python train.py --model="sound classifier" --dataset="two synthetic voices taking turns or overlapping, over music, noise or silence" --n_mels=40 --hop_length=160 --mlp_ratio=4 --qk_norm=false --label_smoothing=0.2 --residual_init="none" --adamw_weight_decay_other_params=0
Rows from block 2 of a small sound classifier, named by matrix and row number. Rows with one number belong to one neuron. Each number is 500 + 40 x the weight over its row's rms, rounded and kept within 0 to 999. All counts start at 0. Numbers have three digits each.
Before each neuron's rows are labels from the 100 clips, of 14976, where the neuron reaches its highest value: "loudest" is the band of the loudest frequency at the time of the peak; "lies over" is the class under the peak. Only what is clearly more common there than usual is listed. The data: two synthetic voices taking turns or overlapping, over music, noise or silence.
# fc1: MLP up (model.blocks.2.mlp.fc1.weight, 1024x256), inputs 0-85
# fc2: MLP down (model.blocks.2.mlp.fc2.weight, 256x1024, transposed), outputs 0-85

loudest: 2000 to 4000 Hz
lies over: no speech
fc1.162:557512501562508462502471528465483558490539533514473571543539484481543559565487465447496521513488474523576524563413505534438481544504475477534494444556559512461520512527496500564503509496430482520538453447521468492501509525492599524528520524532463465500504459
fc2.162:556562498456513520513562440497547478447453483504510399469452481481484516441518493572412526470406443527474511456461396480489466465521536472496479522521557509461471533477476535481504503532563478509500505555499496509528490536497510503548520476466508462505513566

loudest: 4000 to 8000 Hz
lies over: no speech
fc1.658:542469501447442444494467497535494480479505503497442466395474444509534541515539432464479534452445480505490467538549490455465521451533504462486531547520497446496516556488532502494519469530486540484524517506490433530540549495506595531493535535498483484469533477
fc2.658:529458530496482534506555548517429534480512539555506591523527539441448524558466466485524477544490513528503481539437441537454498513510466525483539487572471444494507537592538558546499470503514535448505458535569482528506472511535420472494515487471519449556538522

loudest: 1000 to 2000 Hz
lies over: no speech
fc1.524:493537515497521405440563446447488492535451576530450526480496524515440503521500429501461572428501429488500445525438448472495467511454426525483472426568478464560545539539453541495486459519492514547567493523542467570528480445531492517578544500482516513493477600
fc2.524:520521501418495477498474517526504486473475498467525498532509439537523441467603434460531503494423487478548525494485463542531529490562551545508517490475514483558524442526538512474548483531550491529456483531452427509446536491447561486506550502626500532482463457

loudest: 500 to 1000 Hz
lies over: child-like voice
fc1.278:511539507532474444499504466505555529520459534500490525451599450482497520528516521458587440468479469541538475488515488535526511482511568478425462505492486499516577492462473529455396445473519541507490469492459434413461511500516516459530509522534436495587522560
fc2.278:515460520506392536489444534509487503599540496493459473438481502522510521509418492489460543588489482491493531431504557444487529462485511484459475500522500512495509550457479461494535460511446508517519441482469507516518497508494453551545513472458503531526551532

loudest: 500 to 1000 Hz
lies over: child-like voice
fc1.56:461460529552493527508500542451499516422514491478510561494522529436495534530536547447442515436425464542471470512514474512501510475562495494472483485482522588447499528495600551488522556479468470508432485490486489545519548492490529430550454531516467508508523514
fc2.56:527480485543549462483558498540405504651483493478535498526488534548512454503459481554470515504500449539566478504479514484533430503456498478468540509535508468492559492505450516508477455567478557476520416541470483511501493476463506561474546504592466487515481462

loudest: 4000 to 8000 Hz
lies over: child-like voice
fc1.689:430543482485510514477470478464523587438413522517506536599480504465457508502454473585603572450501436509537531487462462495510514469524566514490537535504499531533482499534502536532460525453528503517481522530447469492557414467472467426459484530423476499549489539
fc2.689:513463520524484486567467506457499502544506473496503467476508512554472475573485579413483472518547517435514461411489515500492487460443585556543530526535464440487474492566480503464481498503436535494560471492533481488535462507496552454588538469571552502487552507

loudest: 4000 to 8000 Hz
lies over: deep voice
fc1.456:469556559528497518472479438383539544535488514490551511533470472505457511502453515493497524454508497476470511551475430532429588465532487460432537522519556546471457536566568521508512480579566419522492510598526468508438525478566435507460419526477509531487506518
fc2.456:549483543503509543514526476519508451496507427546439529575498549523504559456482468513479481470558518517452495468454488474487575577453552531543507568527479495502511484513452489500462504546520492560503507529469510499516466429507494513523568467468485481457488547

loudest: 4000 to 8000 Hz
lies over: deep voice
fc1.719:527545492494479515494455529500492590523448484395528498478535506568485513486512515427604479488523510513516490557480489492498493470413444556507481525459488497468509466596530457499530528516491481438428459538552474509547505435480494546537516531454466489501452514
fc2.719:460445578486501561466491524529563503528527547522523488457496512521408493473524493481487493493488544464582473478505461486505529442523504406502506519595539394485576442539509473516521492533483542486509557492459489462481497505495442501442509548444473458471544567

loudest: 500 to 1000 Hz
lies over: child-like voice
fc1.244:565476540501487431485516496472527510476496483451536537476469579427565454457511469507539531509447475475518495465514498427531519449444552450548539504491453525472552429420484520461461521509441526503522478536531498514478473580434494402503511586458488494471550567
fc2.244:539546438447527436510556506553418469448458484520503513481488483508570544452583491501473563524503535499539471533524515501556466534524472432541533491461539510580441495553525442554498499465473516481558505531476521541503570469554527519574491467524459494498440465

loudest: 500 to 1000 Hz
lies over: high voice
fc1.646:550476430461476580489527540527525460410507502494512490511520499506496477540464505531537494495457528440531476526457477476530514433464429476506452458549539495632416525508447516509558524518505492534483504559469510543488571517462487442481529408455438503471576512
fc2.646:534499597553522466448506592460512444492483494473484527458448543495503528534530549445448541479500445485561562409485446471445485540473491513519500535493487579447485494553515490524508429457503532503519462489523457478503423485546597489530542494476477482511513459

loudest: 4000 to 8000 Hz
lies over: low voice
fc1.205:454485464546486467519452489518590479488510432483527519555561434546496512536530523471511557486424505480431507491478530520446465470512454503424425525587536527551523504564482544479462566509490531466592450528476558435517497476579530502530497531514483568477512463
fc2.205:495531465505542462493584537512413530481511485557460484507380494450434522529506428516519466466495509468506432468502502475570528475492506524439464455483494461532493466553503484446556478532516529513503494483492453481538513529492472424569511548543508497522488504